Weights of a small multi-label image tagger.
Model: 2.51M parameters, 64-pixel images, arch vit, norm layernorm_no_bias, activation relu, layers 12, width 160.
Training: normuon at rate 0.006, 12000 steps.
Rows from block 9, named by matrix and row number. Rows with one number belong to one neuron. Each number is 500 + 40 x the weight over its row's rms, rounded and kept within 0 to 999. All counts start at 0. Numbers have three digits each. After the name is the row's rms in percent of the matrix's.
# fc1: MLP up (model.blocks.9.mlp.fc1.weight, 320x160), inputs 0-159
# fc2: MLP down (model.blocks.9.mlp.fc2.weight, 160x320, transposed), outputs 0-159
fc1.52 085:528486532468501480486471484508448539472567534479560473451437521508461483526528576409536509476500442535507596450462506440498452504484551499421556544516510512498461451511525550541611509470525536522523471506469525562454502462554509545454470504497439546568536511493528468470480496523544534424495524469482548552505465526542475505534463471542520540492416546452452518450447433483506504537480456482514371560449485474483454524520429534550499508488503508486512395525544507541480521514561487
fc1.54 102:511493529442515532518559529545468525474572481488462503461490520517514460495420463548534545481520462511493448497538557497447477527506577515554482567511517508515523583464482545520519469447500467546498483478445510562457554521527512506540493534504483470485498507508496580523548439436458388528432456508488492529552496449457469454497521477433518480463480429526560520494499500511411521489530608511493445522567551465483531453407562491432509569506476505479432431476520546456511543553443535
fc1.55 105:503450480412462466540511561448556495580507448477484504480532438502424530506550532514522499503483447460532544478466524575474426516450458494501492482497515465555472534534459445535533498503520441522544554485483608546520542512489585557480412555496465521436479481551516541449476502469424440458528475440519518477497554541486504544493481567508509511513465495511469514429528433550452512530539568468542469495492489513527492446517532558550482538556468486483543478615469491484459529433462501
fc1.56 096:532548561470454516547487418452466511543487536477467553487563542520529466519548465472450531566545528578518473505592483501466532528522550482501501498526529542517425524531542481520519492545500397529506555522471589458422513501446452477456427479520455503427519504507524558494452443541499528534549463428478492493420531493504497524425477500467524468531452494503489458572494478494523567516499427404527479479485483509508505439543454539420536482527485512517457449541531492481475541505499598
fc1.57 095:544624508531547491521531455456563510475529491571494536467557471451422534416498536513557542481533503480534445379413513473578493486494482504522476470483510548511520533521520549538488522480517472444418462487508555477499409511530422512503466442451488495463481500528461450522484563480465492509506523537518460566466493488513512433512493568447484550507524446522519514441481480549475486457475550428473467461579543529496483479459545544548419527496511524508478543485489519572473565501494535
fc1.58 082:517440491504485557505480528539475534508495482460506525494504535541453455494537551552445393429595600478495508497478472477465557441454537467572484538540483474483544470439459460532542482492511454561454523561471569537484440471458555491505452482520531520536477477536457504519537488462431524516504485461529571543480540486520531464543539469485492440567528516491440470483533525514492457443521525485499417492539522483501536524559491529589515473562505449448449539441483504488549449457488384
fc1.59 113:529416512448507558512479435488465513454460574507567531489495459544472466554486498508462540421435502521531494549506516537484501538541491516524540493569481510483530483492553476483463508475504507488445531420516571465498448478506567524515430483497461514502449535541480492509508527470564516504546471526497506481543480541506448523475499481509520486448500478534461444493501549462429554529436568449415567501544498434458512517512487481484513491627450526536584464404515402586510479568460511
fc1.60 100:461485555502453464524496548523511487474470499486548500406439523461531541449505547540457462459474406496476504504520530553484543413420515548530536549532493493502457548463463559512477421504582472482532439503543470483508486492548520477523492452510476504440493503512470574542525539518544500475572462527521527500391586507509504552491477496558448535501415534507483437505485552507394569500451545450512503477482491580460447514551537477475499493475511444463579529519524553466521522522472539
fc1.61 106:530513564465473500488522492501551509583533507453520493484496534440465501459454488550515509561518503465478552521563479511484588483523558519503477531459413542487452524515531456548471459461525471574497507512493507487479474482539496504492482490532552422507448496478445482495451519483534405582593474482477498587558465424455484440442442467559525454502459511444527487528479488532523523564450408580460520541498503471575513529446502530419496523488500525531522580554412456507498530510493519
fc1.62 102:525500530547514510498513498610477551530537549445534461533477500443462424458452482460522555553523485429495516526495493399489529472476497506457509571462577495516431497537507479495477495578523501550498543573496554468510474450536575453460507519508543464540509489511498518457486532467512502483491455498532518477486457500531522521520496484496548473487542561435593521532500472476527513550427528401462429444458562501484468509438502545538438542402508497469533532423519499520422435567520500
fc1.63 095:478490466553516524517497499471535525546553539541553425515449512457494492442550561575563588505452483508583443458540455469589449475509515529520481500448462508518497499525560416574462471487546447491430505540529474528492506476530483529428504449516546580462507511489509509463453466548521414465505465472485533478435423480508507541588491499460515532510486494540532490478497582521534483466490544454410449477512468450513494515558495541467424587456480452505559463479474515521513505535490486
fc1.65 093:492471521506422481499485553481485471521512530405549515576511432468449472526434456475493500461493512513460431499482498518473423464499463515481520482521536432507453502455570536535573526483468504511600443542545398475453546522481558482519439440548522550516488531502538533521534451506590561486519462508515496474526503544434575514450573511530503532521586505559556466509484497567431445520536465518509565519535465531452459459434512481482544441498471531526470445469502483511525504544520462
fc1.66 107:551458582553514507447499505545460532468451451514470464480451508503463510521537508557488496526558483535539520521485478526457558495459474495477493481448509439478556450419508508531455509540465491490488474468463534579472533552495495527457544468510492456481508552513560493474553462434528571452465519534535501543493484465506514452574491560482521492469471484517445477571529576478497511624433478415576442538504505486509470519491485556512499592409398530531491427489485521460506524535421501
fc1.67 091:443588486463528539507550456519542497522507461421498442479481511386501504502540523514473520577547508556531572475481453512458475530540529520530481473487459416531488486466563540508487470522544460537524573480483470467458449485501504543427560447474464483469522522473429513488490482432528492511505441440552614505502483542446533542503560440594538449496493497511550486484572544524519500452484475450502471588460460462483526508584501479469469537457520498519486547521548463447518471548500539
fc1.68 100:455494495518501504488446513460510547467536436499465549493514584486470513460503535567497440534494498506534457524532481429496497438431550540537549510592510397504495550486532472522452512512489542507510543548498502539445488517446513557473498526491496472485554396423507542517506563398468462552532598494484452517612455497431493474507508560553533494465521503564521479517451527491469499522525488452542500558427476514418497512466545501547487481500511481505451560511519495486501534475481392
fc1.69 117:548488469457539559503525545495515481504580510470416492430459518456474495517454556462497493549493457532528522547513473474491472533478555458599489497504476424494475465535546546478501506528459482451507483517533481537499482521436457543432500551506482514461522436441469485548418497471507503548535463508571520485532481481473511526512491388505524436460499521596494547518519572529497478506507416512477558572548415508501558480538476463514483507391473450523492606488537533524501564536455497
fc1.70 086:457602522480458467464452553516455452553541588455466453471510548508486489474476421454507553503508530500469519515524543461531541491498514456500441570501479461471437528471497536472489503461549465542453551527560533510529562429492494477481556459539523444597503478530486425573565538546567521527516473483441466516491432474476484491465490574481507508518482459499539457490520522492443549475510558471490511498580472515532497414503501513528553520525473464420434521523589505526424485558466474
fc1.71 104:528529549473424474490466491517492586440500579526603496545492511521486420454479579443460483570549496514557485499486487512506540457441556404463539474485526504468486544528523526496544493473567475482536499516532542572501485461480540470420525537497480523570498498510473450509523481567574457401514580531495474479531509539524541518472492445505567475455403555458530506475490471474523468517479507487505465513468503476470483440458496470585484465462440490550454491487486461526557577450494493
fc1.72 093:479514453549491457491445534536504502507516449470506470434489503451476479483506615523455467460565479472507463416462533481506548459506449581512459520469425495457576536521523468602535491446475519543466533517536518440508489532534524522499556502615543513466419490472530486493449471492513464487557469501473486482525478487479449370434563501520583493514511529512581543462539459475547528545546503443546517529477563538482467510456508442535538478536486435499475520515466519514490525494553528
fc1.73 100:528546493571470497531474502514444492519515493557462551509474487496460497513499449487507510460528490466519464491480510437586510508497492491529488453403537456484471594499446572495436565522532542503513432541455482480424519479461535538514488465532421544498481522548500448493551524405531520495612454562471476423495482497403468461551560462460482512486502517520539481459508573568467520544469484512487448553494452520549550496544501526519532520462569465514507546470544461398542528511451526
fc1.74 096:495494532510461507528467537530518544518490503441527554499470405527492517530519551477512524507571493536506408462467540505456506542524490500445510501527471439485555510401582485480501432521523485584450530525511538459452496509501433456535444416443498529456500484440483567550486587496462458507460597513470463465528471500564502452538548473491476542488488556454517486488543562563539505500440551451550472482526487541472501445548492531566494558485464475485473576583500439505464485450488463
fc1.75 093:537540558487522501515503578531440433506476441522457450480465546538474520471522536447523491509469565452451545503515455523471489543469512499473487504444518383411497437476477498482450456489499446516503424399506459543515478521525538508528561518516425506535538535529497492506496584540465489486507502527529503546543509521438494456564476412519484513484445483469503513440502517509525551543484517405531565536447490490446482467514506590480600566503509552538498493463509529575571487468460510
fc1.76 118:450470489537472503578528490478402520487525455500509463490576504547512540505505476508519461516583533481488472482423538561534438520413512522489558510529538470474519549387486567431480453504468447483517481446483571455479540494480530529547552566444515551520452471459470523497483510556448531459410514459521475477415428582453451489514557553498585440521546521490461502420537506494488530533464522526535500507513443537526454502511498487510543559554484489504478502493487509467460561542504485
fc1.77 125:541495584575531550486507531457548542507505466473535614506562457450493564500556429488515441457486453455430550460476504493520517537472474473615477421478506493493454492501568497572498476604520523518440470471511443438436486519546467485508494483544489452497552458518497547479522420489498462475456533464474498505524486509511479557507527518506559556424496430489520485556518516513500523467504465471552482487571492503514396537428505507479484503563428486478462544505494543530495482487461538
fc1.78 116:462538493525450473528555513432434480516520488458520509484583564490497557529490466521441481547515535514524477533558541529579457572421510554473542442472429523544480522477497536502489434500476424480513485429457589490508517556458538489569518548430515522518462442498387487522490452504457528508495520463523474513450428520488452541511500535542541482446560534471511524418482499510550543528427542546487490503556448499488412507446488483470523546520540485503473498529468522425459534530556521
fc1.79 087:484549472497474539470571588511479523472526591529532529513535514468472509491526449505486541528533526508409511442533507462507493536469394542523528491517535489543518506472456508546530540526568483479528498486452509506550570492534503467440553447549491509531479514480420489435462464527517502449469458462578548530496499547530514484482464478513488481518514463504470561416449495440499515506488497507481465545559532544437478571496450393504479513451554376462461498457545564506572442472488439
fc1.80 075:478471521453534473401443483510520581465502445468584525461492595509477495533412502533525493476471478502503506443455552503555493538502524486553522466507475544472546468496523429504498509509489522568514515515446531457421579525450531537520496494481493564466470523497425476526496555491593484432455463444476477513402489431472483504511466483458547572496443496569467513555478561422512557548552485514530462487563477540530467524482446530530548509512525524458548479486463530572476517466558497
fc1.81 105:451449435500548567486463535467501484527489477499481441463520477514424485468475568512506482511516430504515527477570555472567523544453585527538554494510484459515479504502480462501540471565489553476565591542468509511460530460446491526530501444516484494393540481539448498480543508475476520502517500493509422487503538464502508534519528547457517511529491508508539524482547507406436490472509524542480498425585502421567561570586465511494468399557495474466412472529551484485550478515510455
fc1.82 104:482516448572476462490439489514529436501504451529507594479534522480486459467525445497472452535487493542442473422534536482472439501518520509480424481513513473518552498565497453442473516470442478485515517526456454518483488518489571525461511576509479577517507542504569474516511507506475515461502458534515532426516586537531530555549475446500455522478481465617456542516552425478466460449523553439502520463560535539508472539515542456564601513468484530466491508437502513435478453599507536
fc1.83 107:526474499530550466470534585500549490503509513501459528456529439541433513455427619528489517525526514530557511456486560424534552566476538478530531520455579498508476514474524564467499408425455468536495502480523528526490400601474535515564465417600511519477488552505475520536459513474490522422478559492486443511491571473478505493487450555508525534487464503527468529506485456464453519534540476458489507501499464521487458561448475418483442477478501529428506544496458504517529537527474519
fc1.84 085:458517494496474511479464536480544487498550449527475523600513557527464501544492601448493467489424494467578470539485590543521443534428501480514520495500524450487471523532511487428518435571538514533456454486428540468489445489461492502507487520472571522488395526520397515494462487555522519476520535472458428543501478433504548501534544443506492506474454481533501518518500544538497508544469421479514490485473498548462533455447550459532516491535512476475525584500479577519518594474501402
fc1.85 106:495478475505505507511564417412451535499510553571492447498499528531535531559441467488521445544590532473469460496501586483504489440491575471541508503485510504472532551428546527535551439486439521477453405440458508445470423538482511481499562553478518519507454536479451481493472484489540538489479476516440495529427507522507478471499516536558556452544553465537428453512523442453509501514481494558480595525487516474502426532511521525443599536502525520547505561467478513471460534546491446
fc1.86 093:526503429508479536483489570548438507536537488504455529508518590495436502565448514525515463515536531504403529502544506526538565563510544450541578446568492512514550511464460429479490516495470554457536426523471483494458475524506509569550503530494485496568523501505518515518465496458505526524545542382491466544468509464448492523547542485523480509474541449555477495525517510440483509534459479508454538588446444487429508464407545497518463539466459481427474465498512418552460472422497540
fc1.87 085:537496533528513536457520499510490448514513493484499519458531508516497551534551548484559500476402532406407468518515416519545481602455471472502531546470570488520443489455550462440504525533517542497556436520503528481443573488496551478468496479464426492467457539465469460578523532445547438547496483501497418571487519510485495542497487494493471478527491466554521465602485566514492532505551540503496551475492512493492479516506534532413522502456490525398556470517557469496474426571504447
fc1.88 097:516569464428557544421502440532470474554481513476526565417435502512526466563511476485566453483430504528438499509520445528555540519519452477573471454480509459433556482512501426536482454575430516517561536525432552510542492501490510546435497484513443567599491516496478481536557475517471518521531525527487432552515485549495600475525535528482498473540522481448538459524531513464491509504485455532498515484535492537466509454491482499522455567464419493503476519525399428509528509529468470
fc1.89 081:508560437493445499533517466463502471489586531485529478511408593509464489586452536495494595527486465536462519489511490468541425472490495505539508438533523463497487581520519491550462508539464533506495471499469536490513489466525540506538561532449459511553497547490447548510465509421524481445516513446534590459480510448608444466528582534542538507456490401487546499506487513518527508508389546460477544541463477461522491482501436547509515458469533510481551441487435459489548448497490492
fc1.90 120:517476507446477519500431459557646495499527420476467474496486429442432459473549501479560533476487520429540569516480467478424560461506477412534475499556523490480428486514418474526562511481515514508511552483487513502467539508504564523513440513569539457504538559564505502546478502508549463560533508460510504476493500488542424498485497519455514564532472442496535504522531538490479505485546542493504454507419464469513560503516511563556397491461512430531529474547490483542543507466431524
fc1.91 104:392519494480509529587385544520465434544544485450491565506478491515536570508484555466532516504498523449534495508484493466529569509474499511479510487490459468495507577422486557554514554509516545521453498513498511529501516552460517475516560520543438506561484463478471517504509486486494563500530504504482535368495523430439466411564518518503475459503511516454514508542495524500505426505476520493482476417481547524493511464513496500538494572392505433551538485520474519402510419555471545
fc1.92 112:482530556552441518510501527512505537495471520477475497480535465512489532454517534426569515507485464483463526496498449467628433456464438521570505525547490449519507490548517460458470512597464505563510505520459551484422509507518478516551503486464508518477536536516479490490500583489444408513540507533474504518494525584540461596384415542494492459523495489491463516486493572494494468527525480513466475530586464533487378496501503511476535557513466495424504519421522545531523494458484446
fc1.93 095:510521535474457517514533502500466552531495510522514418496476471514495509505410524532489464485546559465481496494467472473433505510448465522470475471485584503436476500481433468561451444528511500506555501419540448448407519484438546555528529443491495498535560501522510447439540479541546583481573531513545561491494485538459477418468546455493524474494579530461557554566484510509510480489416463461455509512530516569481479488527573535583449579517451526493539566483514482457523470536435503
fc1.95 082:562511471467484586539518487471504509538449437431463547488426561496459521452555520528526471518470487428543496546508488506546515475478507519581542618490467497437560513496498571526495480479450466502479536553440524521473536589499561496514485512522475504416469530462465507501520481482545438412483540492488460499525486507534468535515489443514475456459579472489558453490511570543513558450468465438484447566481546538430494512452485467432448543505488533467550527540526485520583499443472506
fc1.96 093:498509512565539484502490485483494521581495457467527509495519477583460452478527593498507449623446398425512487537472528487510506489448496482451527571539446535474512499488519489498514533510506542472474521421520437530447522482494525557480449486549513472501461532480393522507556513576527502492551458457515523506490472557540511522584488498557537495496507424514479531524463495481512506456506415502527495539626439507431509510492549531435478476424451515490455491540509524506450487486429535
fc2.52 056:487447483450517538492479516556572487534524548540511474491477462482544467528483563508485420562437523483518541488537511552485446461486462463489461474472470551491439598456538477486458581432467463528420516538482550478433466523442514480530533522435510438479527529518464504551422499497506532548448519448479502477484507498508517482494468490501511577536474544586509528471565523572418421487524585467492438464619495495475532483501523449447489546506526503520498547527506465565528535517493442
fc2.54 112:539549527581510573544475470492587460536454513510559525503532494478505547482491524457537473521454519531461521496489443497512564482494386517482512480530587449531541431495559509506479526543486461478467497501514489435469368463502505534524502534449485537376485475424501466472451527490500535488590535458511487448482535490546477510534431496551529508533542502443481559436498494503579468562502538495568583436451460500520500526494479500519450466507523481495552492536443513503518470443502460
fc2.55 140:509465486536523543496536368512548533428481550512476479481512506539510434538487514527580517505556554482458463482515487484468472392539560490509439501515474502450521544377562551494560505594463573478462444452476455464508423471526485465491559517507482539515493495498453535516472530482482537504510522596428464508486452478570434444504498471496527506553495516470426445560523527508473494502531490590486536526471456500514528517481540438489548494479528498501515533441572542528471500498475508
fc2.56 093:511406440489471522421520533490500481419529555540492410506421514546442496501511511472540452467480504549529502500465447516523559625447489494478510484473476531539478525478543512499614507467524493532504495442559436500490544563505497459496456487543456517599512512437516514495480477480499544507495457531526517519546471503487575493521480526480518481510571509521436422528513554458479521503492545445493476459500569493547472494518542520429573538489434414468487520484550515501567407473487520
fc2.57 060:491429389511420562444524444483501439539513539500464520466439458505552479580477478526487519436539452539482456524521478476472451566514453477471553499506491496512451503544598494511506507514543473501460543450510501507446533509498571575470413512469579509490486495504572470498499514488503581442505447481506431447536508510515491480470517427529565513571494547502483513448545506504431548535488526448481521497576532464518546485585508537500575462446532472470514554498521460504515556497433488
fc2.58 067:587568498445472431545507460449580505499450465494515522387494511491437539538415517476539549593502430475469522570494455532547588510493496540495517521580571464456430505484454529543447499543534565448484519485434498513469521482509486492511531495491469480530473458521538508517513540449474559477515461444499478446516532423510496501534533544580467501499500490555503501531450528495575488534508430450576499528476516469420546512540470489484539517477472554475543461510477488447458495517443489
fc2.59 135:480595474424520562510524489488516510485496522515511494498549494531508480504558430438460555485466476499463433526492504447479496547514426509491485569518446496461555534475559513492472513477485443467471493476542571498492429494522483495504468501521431478477579563541524505465499455420567486495494480465517515537517522431465513497516451535560528534507521490490495457464588521495508556573515538458448515601515427441464504454506549473526462509451480456582561404492576447503518526569464570
fc2.60 102:625486538520534449469485496488478491424462454508458508475525478426530523501437428518496454435455541522458546458571579531552507497471493546516444537476477424444475489454446464568532468521548533481479507574529505518484487488472529519544510480522482492465512419521440537538456473534485430531467455486554497474489551481462491501523492480517597578479481460522495480485502549600486480544519540476416503484516556577517509492510578547462479514517558540468504497513578537435499450504468492
fc2.61 164:475511543467459472553514556383428464497554543543538528537525487548501565517503558454448475510459493598515454541557544488559507586533526523510487454469488493512589488516571487499533499487472495461515456501451465443519504498551481436495543549486444532493583444495481480539500470470471501456504460454528507527539461487488543530496493461580445503525595511549472483462435453495508471492428484452499520477498568449525413544486518458471532583507546556477445437463480496459525472469505488
fc2.62 103:464563535507490496537471571455500514477470460534520508470482471573528495568485477521541520446512529500486517450483496565484491506464438469490464414461493519498488545469476482408488537511476462504534479431481408498552432522588490524547515530558470495424462472408481512517568537517482589532569494480493492466508524525483575468437496518507517485484504487509355524455521588543514529492460527561507417532514477532484594456501498530512510481540451523519460462518530574515520542500478462
fc2.63 112:475502455434461459532561520524420490516484544439520489545573518462472555536521510457469445496525446507421534497460498509506543465620519352486495507557516502485473446509420559457502561466465565455533534454510530448531490462506533486520559496576468435457499471486491487572502473436536493519509558530528528498493558491512556471474513483516515547499546492491574502568470507512507493561472425456503479510508446539494552519453476483457534488492492570541437497512505502445504554426517515
fc2.65 066:458459401547512403551482554520476451552507437488543580489473523528477522438509495558475518614472463567465526537536507521516561497451514456469442494492503511443529415525521535468498511520519502476470484502498570498527421550533507530507576503506486545512499485493568420523542453566465536496473548458546462530480503468498525529456476488582548419523442398465520443445487497466499517485474478523475461515432483497541567460515504443471510504457536499544469552505530512560476516507510555
fc2.66 082:488486470486537522456499507436559477541564494507468543503501439513538542504528412474546540477573530465507397443452555451511514505549496441538519516498485471466448528536584514466530476458449489449478544452503483516479422454516554503496512485549511496506442480534447508537446507581488549503548475445435477552471487436477512523541502468531496533549522546477560471444468456596539467431518541500553505418524494498493572494488484433527561520497542472519510517479402485543481532500576558
fc2.67 070:503559543498500491551471455487510523426546531556523501477471520521459502480484556454496466476468504476510571503468458487502482537552476504566453466530533445526534455461508532413561497497485521527508485519560533533471544469592524433523522522558482549516476538523438500473434529479558523519516537480436513455567421508548600456487435492512502525489476494458446476453460602464473495530478469550437554458532556506546457528554490505496549522451493449419438467502509410485473489586501451
fc2.68 071:587403476461513482484491458494496494462522523525441539475489539561461589507480502527534469512521517523490568458525493517472554538486511480545399484525568509510522425517524455478437526536508478439609374521498477506530536506492501465514527491485532461559500510546435508527458471526486510486478527465501455511489420556449503550539482409523456465517533450514507566525482491525551532503399509470446534428496579501567551465564513494487495545536462494441494492495451462476564500524515494
fc2.69 098:539512514443501469539503451480496448527492509561493509466431484459471546483490526530511511454476489483520543532524473451435501569517568485497459476488547484517502441511550554488542505478541546479610451505512466460473465475472475509521507523511517501563493556461484515488443462509508497499505527488468431517479383583473537527541511492530522442514498451480506518441484561553453483528476582540518594479533453438528526489540516428559563541401481468512486561485431389515499514575437553
fc2.70 066:459459521428580556604459463491518461388500460472516537461412536518489509498523482563553458408572525504478473479468485470499497471569471561563533496479482517558567495506505519546466467474463512496550433453500482539487503491431517508511456481551436522519496513485537544521509576436455500598507533519490534444483494573503509479526543491524537463480540396513464506557462486484509507503508511517500505491476524489532531539513494536435487439442469577451458419517475542469524535553522471
fc2.71 099:489480498475495455519554522514503480528459523484446427503509558523543545506508554518552562547474510505500520469408515524431424541557472501487488453484472537475492507531440524485533466433381454510422496499559564500467479503506471494501493532447529512455479567445553480496502543476511537516469534479516532512452547512487504407499526486525490499491416560497422587450493515493482486539503508563534480500489490413468527619569499565474502466514576532444553477516444507500473562540543443
fc2.72 064:488574487525575500436537525437612474444569499514503467446494506489525488514521508491471544457517487557584476524506519433566516540519527441513453448422534540479433489486468473537611439515492545509564512508478489396532474549549467493511496487532522551538422510479480532535410489497543525458490456486499517532491460497569450440563483470458535493518423526511471514477471468498575452450473489552521518505508499540548536511452507492543541469524443482528506559474494456444456439506530503
fc2.73 092:553539483538460464535493472511527492629464520507545481485548420471583483454514481507483583482526548447449478531537425501516549483468445453478582513513558608465525539481453494500549531526515545477486478509478513502487512524571502508519438510402584442511505439474467505444484555552488521481470497540547499440527480466520437455508501512426486442498515516495469495519446456473495511480489537502461444470539518508485458446529528490514557614519453587518524540469524489479462522444488470
fc2.74 077:483509580493471466507557527520475471481437437476533493557459436431443507530451491547541457513382468533455551503575488501540587469512533543589498528524504508453523517567438499516478535471539498560586482439528536522557479539511489534471519337469489489492523472518493535519523421505500466488505501456574510499502569487439453529497530523561498472517552477481466450499471479482544570472451566471531521457494426474463450464518452483491533526493492504550526470484519507493513507491523521
fc2.75 076:526480464541485459444508435463549488494485419468548465505455479495465547458558462535520503565458450465390467536510512535493491511566505539487510593521522527532481570531494498510528500447541521555504548529445459520481508484469540485546471493494538450518493500494559487501498499574511518504467441474474448572434461517487545422498534618542514493519478522474541466521530430505522469457542575430523421527553450409455432467521520491546438576509504517538474537462490520532460499458548502
fc2.76 154:528419533479473420511555513465494536518503493474478508479529477448514550529509563503498484460422514543595503558509506489485538495494502507546506469539546466533510488428493628471558483552511491478446526464431533495517509473481539496513537475465528553500607529519473512492502504461453556566498488494505384488440461456558460449492512473580476532537581504416534453417444466491467515485493500501494509563484498467517425501507533431442516531506493485577522442532489563464485500470550473
fc2.77 167:523456461470511468556534515577530541554490525529498446490453514496471500551577534483523598513485463576499510473503494483503448530505557502452457502475476461460482560530408487484508459412427488502485547474538538529592521529518495470524513498445482502492511474489504470463503543487481543519438440540541521488453517578451512432506513491536421442514498589530435508466484515473526498518498471599542517502512471423527575508594477570502507423481525528477516494443475474435411501534531466
fc2.78 179:486425504504515545477522410578555551529464482502494450478435454511567476463433492518597503468534505435520481495432520508477534429498496427532507519520524483425479465415515546493570486512533528527513468428557490505483508549498521463437471488546499454513526539536461540519500541523564449583495494545509472495480486465520432474508540475461568489565460436480498509554506566478481452509519477528494483551460481513495580494508461541544418416508530467572523518573482479585474532471485515
fc2.79 064:547487547505420505469507552518459546522528471558482513493541494483491417526432538455493495513455505526513502519463563464584523524501438459552520470513490486545461522470548501453534511551493470454497462528477476530451539492520532496478488503548446463431537475496538529504498552347537536486560539478491513439465512450498515546432460446425518451547491589469545406550438485484533526516486512485543537447421514575538480521540550469432478505526506494522433535524567540539447514518519489
fc2.80 033:468487481500455526535451556502525501430521483503518514481537428436485554502474480492486520429507529564479473532471521593526396461507531507421558459506591553586425518555487558528448538522419486452527469539474577508512514532551479484496507548495503518508516420516503478491478468474552544516539515532463530451520471450487440520546551538469413504481485500455532421508508427441445478440515479456534485539496488514524541523507509543438462451551562536547530546509536477482523532467568470
fc2.81 082:479506497488457531535501473513494454431532517562471488511499499471454565532472503576479430487581543451511503471509535546456523556500482503566533472445561593547511499512458517448472326507558492498528445586564494417520477406485514504519525458510568548498506510489494530552499498542499529477555492557459473497508489525481533487494469502503487519393549483466449487470520494488557594459583485456500444509471533472480489484497521469448530515406543507519542467476480502489486489481482505
fc2.82 144:566530578419565462517466544540488511518490477477450458478459478525476526501495524507511518455478493469511518556443438506529534516499428524528551508508529510476442478504493560523495504500561432515520589449521548548535567483516464480571460435497553434497511521541421466498490507502499495546507581442494494518502461425434479473451549506518514503466525533393578482476474551566527517495510435538504412524502491496491563461538457518462397465547480452499539507592452481508540521455520467
fc2.83 084:494571532510513473530546525456438494465498493521533591534506486456428529487477482542512511471560454443503483536483437505566486424557558534531546554469477471490457514505533467566518477535526463486492508456514528511486574552529523581411496464482536509491590475452493495543493509594519521518461498533525509497506558538404555478515461493427474552481539414485507493414538455510449477486468554524508492486485520538505458489411584532525442489397489435491489502451502506457508523453475500
fc2.84 073:478489588546471509535458477598502552519454533462507585456446398515483490473466473555504540525555497528493456504496512455449504471531532496488479472491431459497457546500515538568444581471522493440511530485492524479473477507493571494469493426456410485484586561497491476480491553456423454555562472489584511479489500540464498477447534529466514467441587448554538435445547520526500501535463517518493493533456507550502500458471431552506506532492528521548488452478489492545519482505523602
fc2.85 163:539532557451533530522475578482499486487473488412541510562476531544452473452529559519442499435444544505526506507546447467546518581544501518475528466518518508501515472488552525494436477506474471532534532491523552465553573443491466495524500414475516465458481410550473543485443528498440444515536527486572492479584412546457521484472525506535454473475515567422531486483423563544531547472472420485536463523480412527515562489444514445483481509534502434520491459530556506531478496481539539
fc2.86 074:484382527527570507497506555438492543469482544594534528439461478475460528507473507506514491463479501545512438508448533478499538487567493489524517557481531525467489485569588464552540572490440507547487492472421478422534467462403481487524536445505453492487496557550519479477517448481447471523524522454607539516511478521577502504564478455488483477416495514423501473475461566484457490533470447528441461507524477466581518540519472529501559463505486542574507525496509521444464517489554498
fc2.87 066:466481529486435502509496505431541528472444553556418494546525530431524439484453493558523536535578435559495526503453489457426471461560529455497461485487519474545483498549511475438476516461518549541479481482502595448563467488527416514545587560502569509411478503464449442503581438515550560481504512476540538468474459492515442506473494473552472460478496529434471527510529481519434546419510534487540497476503489478486550552508487511536452556554544479502491498514553528488530572537465467
fc2.88 102:512491503542519509501526487505463562484555411458548467537499464500498505455465483487487536459522499494512430475529514467526514485495470539491534562506546485625440518488537475461605497457463481508467505463448457482493467474483490512566530444526446505475543430482509521455507508452510522490458487461478526446498508531554470600466479497515518437501554505512556465441444526555459500534555541459549477563509534429517547469447472509416598436536607548548441445488508557499488460540533535
fc2.89 079:470494533466474448499481503530514466500492449457523490464462538505436504483492518551522495427510481536462596407508460512506549526530518487516506435501415460563530463446494449445464489512544456510503505533453551452449534481502553543460449547514544545485517419469516553579475534506496445480529477498569515483454467504495488415518526532411505531488549553526482490544511596499527449534596459539533544461510565488495521492477544432581463539570461550457438540510531505472442543491514524
fc2.90 178:475560506489492467480447547462466474528481514533498558538484438504527529547514564490469504461380478625552443511539513484522495600509472479491422487485511462504574465498516485477529490524464484531528506505469497479537518533495506489462489453484419527502579418504491496564518438476482504460545479543520552483510505517561511542488576485541409549498558475531452506478450453468497486478476492367554469456513554517474474516479462438534487531487546499466451458494551554514588500533558484
fc2.91 091:560478378516448544427490490472459502586439478537465494461511502489562439382527449534507486462539489516510517488596494417466512482509475449502548488493472510494511520508505495455479524524498471493489515533552486455482541511554520503477465478475521520537487475465524484490611562489510476462500526478504491478480519563478506566509558543507455576496516431486499532511506495466493502606540522560438507430522448549575465528465484482485620543476506468484541486478477491433452539574518453
fc2.92 097:573549458488445512420546549462549562510556576528448526490544464438515461445507445515464474519486495515478447460462519486469559468564452464541523449537481469487451487561498551511497502518504459423433446519537543502522508471592556442460497508525481451469496439484516566532491441499531514483548544483531529468520525556506468554537546549467473464512507462498450449535481508478498486539475549560566533495470492465503522575501476453448507477503433453476525572575536403437489505568523486
fc2.93 081:469579512510499500483455535508517568485462559476530509476475520538461515486483522529545505515465471486491500508459491573429454503536480507505527492526480502487495504456456464490502511506494514543503506462433532587485485606421531453514504490498473493465455485455497555455538583495437492521436487526497563559460484553534449485477450448521553504473487530567487444403479485548570516418474436413441557568490518439495491496623477537501531476485573528520499527479559589495528470448474543
fc2.95 071:469510532500541495505440495501440466475535488521549459473500546462450447453491551529481467537547550503451490489539536433538501501580431542530486415464499561529466480473521533488475553461513475455560427528509483468520455460493451512494528518490513427576577524593591494520490465495451552527523453540511549514479575555519473494450547499515497494423458462500538456487465435556439479590492526459476611475495489469476503453539507542519503446470474510504459536513497495489436515595547511
fc2.96 064:447511440500523483494510532501440478505538547563531540497581506486451498480449465434493505480569478554511490510430535472484551471534520486434500532443533470484524469435595492514553514481540486541522453506500513456520491426517549548529507567578491469528492511561485554484533489508521505551451507425473500433486420476457470544536496500396531507527495567433485470472425541438514542411450592500541521477466498534525438453450496480521477515526537526454539580500498542491518438530487553